Weights of a small audio frame classifier: widths [128, 128, 128, 128], 1300 steps.
Rows from block 3 of a small audio frame classifier, named by matrix and row number. Each number is 128 + 24 x the weight over its row's rms, rounded and kept within 0 to 255. All counts start at 0. Numbers have three digits each. After the name is the row's rms in percent of the matrix's.
Before each channel's rows are labels from the 100 clips, of 14976, where the channel reaches its highest value: "top examples" is what is common among them; "peak on" is the class under the peak. Only what is clearly more common there than usual is listed. The data: short made-up English sentences, spoken by a formant synthesiser in many voices. In brackets: how many of the 100.
# conv: width-5 conv (model.blocks.3.conv.weight, 128x128x5, each kernel summed), inputs 0-127

top examples: /k/ (72); number of words: 4 (59)
peak on: /k/ (57)
conv.127 092:119163142113137132129147147122131129120125103159116093125141112080114116092083107121133121122090109147112125160187154146104109153126155098155158119192160146109140109166113173147154122126120147147115173120134144122148142127110129158147172127153166141125123159188154145156129159146135144130145128131118160102137166110111122115149138171144142148133106132101099212116155114133153111112112

top examples: reverberation (76); pink noise (40); white noise (36); clipping (25)
peak on: silence (100)
conv.37 131:094099106085089090095120112139127109123121135135133128108099116139134101103130122101103135076102091116101088119081137093116118077156141126115099131158139125121121120114092138136156131095141114114143147127155147154119121161121116181119149157109164101063100077138125151135141146129144108163103104077133084108109117093141133124117134143117146164137116147150116116093122108099095085118097

top examples: /s/ (79)
peak on: /t/ (54); /s/ (28)
conv.77 107:152107153161105134152142136127075137135137127098142148128118124122123131139131108092119091133156132154096148138098107107137116127138109089126120110127112142135136109141113128110112085163148167081133135131069112150103144122147132140160069110085110104073151135099106131104112120157150091123134186194149122118123115086110120119157162143126138078077150114117102141156096129134143145145102

top examples: /u/ (69); sentence kind: question (69); "who" (58); "watched" (30)
peak on: /ɪ/ (27)
conv.7 125:145128133157107109132135112169107102129130104136170079130156137133140158166122096141144143141164190140100107139112118147123098109145131150107141154131132096098169133133142165138177142154162089105083161136136143165147142152124111144139103167125079126103109095091109145162121174140158130161107168130122117138144129120115149146146111112158156166091150139143116141138118190136113141126153

top examples: /z/ (94); /w/ (79); sentence kind: question (61); "where" (56)
peak on: /z/ (91)
conv.46 112:168165107158143154135177083137115145149110081100151125128089118172112148144116149183133157155153120112133134124117158151129134135077127145109096081094138114145118139108148097163155153107102152145126114102138128137108100125071102118083135117115162146120139124103155146123123133094091138093078122145089136118160106086109106116139114114130131124138136122140141095155171165154114126119150

top examples: /s/ (90); "she" (25)
peak on: /s/ (88)
conv.74 096:160119174149131139137130116121157157106098075143151167109087104079125142178150125112107145134111106166119136170112157109092138164119094140143128125154090162169109091129117148157139107144129141146122131140138155144095078129131101118155157079115127106133142131133145136149127150168146106132119122172167106106151156161133118111119154153104144169128149156114111146169140097092108160126117

top examples: /ɛ/ (74); number of words: 4 (60); "where" (33); number of words: 3 (27)
peak on: /ɹ/ (40); /ɝ/ (37)
conv.88 095:170118135099109141132104109165162164154164126152110141095138155096118144088103120143123145170128141083092128126110151151153133126138149155131115164197125062118087151142101101129158156121110148111114106136155174090090140128106141121099167114123126112136166134156129147110110147120134139125113104089109141051136149145108147108130102121119109095140160152129122104105129143146144117128128

top examples: /s/ (82); number of words: 3 (25)
peak on: /s/ (59)
conv.97 098:080170132114136109131131108106143136122110087164154093074127116127138123110130154160092076118137140111117129141152156118093102166135123140139125088091122106123130130128123093123122107188115094128107137086136148129147152107105107148072083100143119102140126147107119122159142151142163131124147112129087103121114143103098106126079125145092162149083122114114119147200105129145143123111118

top examples: reverberation (89); number of words: 4 (66); sentence kind: question (52); "he" (25)
peak on: /æ/ (38); /ɛ/ (27)
conv.110 104:103142120143124135137104122135153118151138101143083122138132117139126138119149140136141146146093113115152131115124062147143160133209160088163130126097107096156103154127143095135133139107144159133118106118066135144149133120167158079148112138132127142125155170126124121149112117153114152108123145109094113195111087140157162196139101130147118106138190121138121116127129127136131117097143

top examples: number of words: 4 (57); "that" (45)
peak on: /æ/ (55)
conv.122 086:112170136128166144086134125109105150134117154101149176112142128173085121111096169151168125135119101130121137076105144094095111144145118116133109165157103174139142131136111121089100138142103142115151137126110128142104125087135127097161089113154151128118114151065138145144153138146120144137118125188175142127121150117156093174152105149130118123117129104162116144114141125146104182121097

top examples: /w/ (97); "where" (87); sentence kind: question (87); number of words: 4 (78)
peak on: /w/ (59)
conv.82 095:152101142149136157140141125155186128166133120130140116101128167109150142122147134132135124151088126177134168168093127167117121116142099195104134150112116190123086106133115132131115097112180110119142102172139100088163155127139122142164118126127115140131161139131152133125166133121145145140154165135129143107136120185140138136166157139122106134119186105135119128127089116146095096139159

top examples: /z/ (81); number of words: 4 (74); "is" (70); sentence kind: question (63)
peak on: /ɪ/ (67)
conv.62 108:104115149145133156115130126157140139164141112199123142145146123149149133107148095150160153128126148120157139167125137167119135130149113129115129165108161107133142129113121134128131149138150118165111111129097110097096097108072141107076154141151098097110154089114117069129147107149117145115111121105098162102174147149157127140088104125168097095127119157134151075147138119125134062132130

top examples: /k/ (94); number of words: 4 (60); /u/ (53); "who" (40)
peak on: /k/ (80)
conv.104 100:149123154149141094100118146090112140109114148117113140138145158077111131181125122143123130146115152123110133102131089119152145136133174041124138126122128081172121115161099104097193129110131108151148152120171124115149166138150161124151174124113146170089132113125121142137163120187131163141139116123148106154109098155104117150125086157136142107100122150125152137135132128116123127124109

top examples: reverberation (67); number of words: 4 (57)
peak on: /z/ (42); /s/ (34)
conv.105 083:134121134151124127149125192172100115154151096127156130123126138096155122149129092136118134141140096116126098110092123081131145115099128126098082093061118156118166132109160114133120175158143128148117124080153130155150138164120138137109127105164114089152083128103135151091142155131100158132104110134117155133150086105152107139154107164107173128099088137120137158164146099127135120138115

top examples: /z/ (89); number of words: 4 (68); sentence kind: question (67); "where" (57)
peak on: /z/ (61)
conv.8 092:118075133159164135112159125115104129118128118142141114109155142153146149177161106151143149138140117129106119162121140129142147130093143158077150070097157176090156107077146112129079158133154111139057114194143102118110135137150146122136130134116127116130121126105124130144119128141122100161116112142100132124131159114136095124145095105145162167089165119118135159162147101117124141103154

top examples: number of words: 4 (60); /u/ (54); "my" (36); "who" (33)
peak on: /aɪ/ (33)
conv.43 106:163117123131162106131172135121130147136101087145113151162152167150131141140150120166109165155138163145095156163160129119159154152172180114145137123137124142142123156115151119119175114119139110134136146158136133116144128116160131126121150138103111098080137100127110129119138149141117099155129110123149165206120140088121126159109103118147093112169150153185155119113174171149140132158145

top examples: /aʊ/ (45); "our" (42); pink noise (38); white noise (30)
peak on: /aʊ/ (44)
conv.45 100:129154090149150133122145122126163123140157138107133131140085109169135139136177136152135127172105117101130113125148126120139155149132141113155136101165118100136142130160120112155195110115090134141174123117171161107127141117165113154183117098118130148091145151122169141139174130127128161120130151129156159141127130117138078113137161074129096163185167130114162167097142136151140128136111

top examples: /z/ (75); number of words: 4 (75); "was" (50); "where" (41)
peak on: /w/ (38)
conv.76 098:120124067158106125145146110129166163102156101135128140106127157107142116142141102096107126152122175158162150174130209171120115121101147091151105134166107137130152123099121181113084088157099143122158118147103145125135150118141166126176128136105141152148111139136163104140161122120164147124113144129075106144127133130097122120116136156121123134081112106098141149143129119134134156109143

top examples: number of words: 4 (60); "who" (35)
peak on: /t/ (58)
conv.67 092:172082080111132160141115175133160154143124154115172151173145134096152144121107129146144124149157076122114100123134122102087111137148098158150172132141152107152130105131132105125170144178091165139146153124079128140180127133141134136112174146127133121086159154122129108117131157118159167140128113152152168154151115133128107172154116150119133123103135142145120155174135131111120142118107

top examples: /u/ (54); "who" (31); "feather" (29)
peak on: /ɛ/ (44)
conv.23 091:115108120145115075147084141149120111134148126111110119159167124159127127119134160135142115089119119132101098133137038104134140148094114164104160138136113091141133153143119096143140165143112112099107074131106123096138111115159126093128091177137118134066123150106118150138133114165121163125111150113128135193099105104123153148132091124141145104103149113162123155139129124161129118152146

top examples: reverberation (63); number of words: 4 (62); sentence kind: question (60); "where" (38)
peak on: /z/ (71)
conv.15 104:139144126140116139131114124131097112127115142108146176166131118114104149185137087128105100134145149141090147131131144132142121107173159124136147066116141126100156130085161076115085144140129144106077110173169134119126074141103124157140115109121144114115101129120150130094100144115147118146107136115105151094153093089108140119134141138162152146080185143148148120119113146110118138138181

top examples: /ɛ/ (75); number of words: 4 (67); /w/ (65); sentence kind: question (56)
peak on: /ə/ (47)
conv.28 093:168158127140118186102124151135119131113147078136114110129131136152135112092107116125128112113123157158137103134142088103121106110120120152159143118151140092098141129150149170085178093093111136137155115115171137135174129133106148134137118126113095153149148129161076105119107101140147141088157081081159156107112127095104146170111120125145176110157099142108114111151098162129155103144140

top examples: /d/ (78); /k/ (68); /ɑ/ (55); "slept" (26)
peak on: /k/ (60); /p/ (40)
conv.33 114:102098148091137133153103101108133132083127129118156146119130136094119121117085083094097106078136087112143078098059102085108117136167128084147143127133123112158068139135126127123171141124111174138127110135142130113098143139150121138159098132129149132086087114139146114115176129133169137158146105107125117117129124108138090142124116145105130108061107140122131122127115116097122114102119

top examples: number of words: 4 (78); sentence kind: question (65); "where" (43); "was" (30)
peak on: /ɹ/ (39)
conv.53 075:120122172125124165159096146110119157154121133124121143116143133105120119127127167179136126129102144138179151155132116131106126139123132115148140114171132140127163138120138138121191095113151149101122130102111116145125136147120143205146125156136089089148106129150107128097123126126152157127116111141127140067158122155150069074108125119121109125062117085117147150123143176171115134096124

top examples: /k/ (70); "is" (36)
peak on: /k/ (54)
conv.124 092:100172140117115145118140156141129148118150120113152113107131149061134104132147120131162137125107152174131160125098141157132082137149100113150080140109102106098129134156130176111175098151173129154144134140083061139115133121083114137146135152121117113126145143146131098135104112137166139137104119112191105103121126128114099135153132162127127145110094129124096163097116135104126078174129

top examples: "that" (45); "who" (31)
peak on: /t/ (90)
conv.73 109:148106096147146126154112115121116143123112071124120133153128102154117131161180126148115143163142113075100132115113134159140136090195112159128151121192153136117135114105108145125141121177119132089095132117170161128129107117137137116111134101133108109046172120125120146145118112110141136106122150118132108154126115144104104110068119142144122109077142101117180147147126132134121143160122

top examples: /ʌ/ (51); "under" (39)
peak on: /ɝ/ (51)
conv.107 103:088112131113101093155114160129124145140120173135132144125132092129086164119125114122118165162117126123120131110114110144120110125231109096108142105160143084141133123090127100123180147097134146117107129166177141108154143119132110140117152125124119110132080108099148115092129114146088115149100142106153134124120086121120153152145117131147133150144129106128115079110125117093111075081129

top examples: /s/ (90); number of words: 3 (36); "he" (29)
peak on: /l/ (32); /s/ (25)
conv.78 106:128158125140144158127122130121159124119121065142120123158090113115115130140134160115095143102128151144121111137117169149113174120081154147124161078143113161134181083071173137180148146122125168122114115123108133135132094169094134143148129147100140129154124097121148183112107152086108119144120120142108117132110127134132107126099151109117153131114135120094124104176118119091136184122162

top examples: /w/ (64); "who" (36)
peak on: /aɪ/ (38)
conv.52 102:136083130116126110119127103137146093141146141157130131137120134057124134165116108112105118125135144113094120158131098129150120117176138133130121126066176137138088164117121129132095129133143157099144121153142142151137148166129143142132116121144129117097112106083094147137131175133127159143152153082117126088128136107057149153147159141132204141093102126125169136120106136125179129139118

top examples: number of words: 4 (68)
peak on: /k/ (25)
conv.71 088:120115106114117127108133119132118148085099115133166099118131135177149134080099147132139130118123113124161133145123160133103127118207123117156105123124159106144149137116106136138158109104122170149091123127188141143126150151100114172123167146142167136124102162129154167101129152159162171142132137116175150112127140114165135157105134095137150110197110160139171140129162142143152125125116

top examples: /ə/ (86); "a" (35)
peak on: /g/ (25)
conv.100 098:113125123127156159156121165137115147109121178119143130122157169177171104153107139124120097122128135118151140133129129124117153119153083138147135118093111131120139119175112165062098124125143104095127165124113120118112141110123100145124085127097117131096077163138125078125094121107137085145119100161149109067121122122135118144134129140090144128051070151099116141135126139126118135137123

top examples: /k/ (78); number of words: 3 (29)
peak on: /ɝ/ (32)
conv.57 098:122127129106123120122126110147122101144117161111148133112095150247161127066152128123139146126123081175123138139145090126130112133079130147139116140154114136145076145135125159085082095128159137145149129113185112125132115127138134168095152150115120113122122151139117105124179135134129143121133113125159118116109116106135130143128096154152118137146127134157131194139121124118128140144089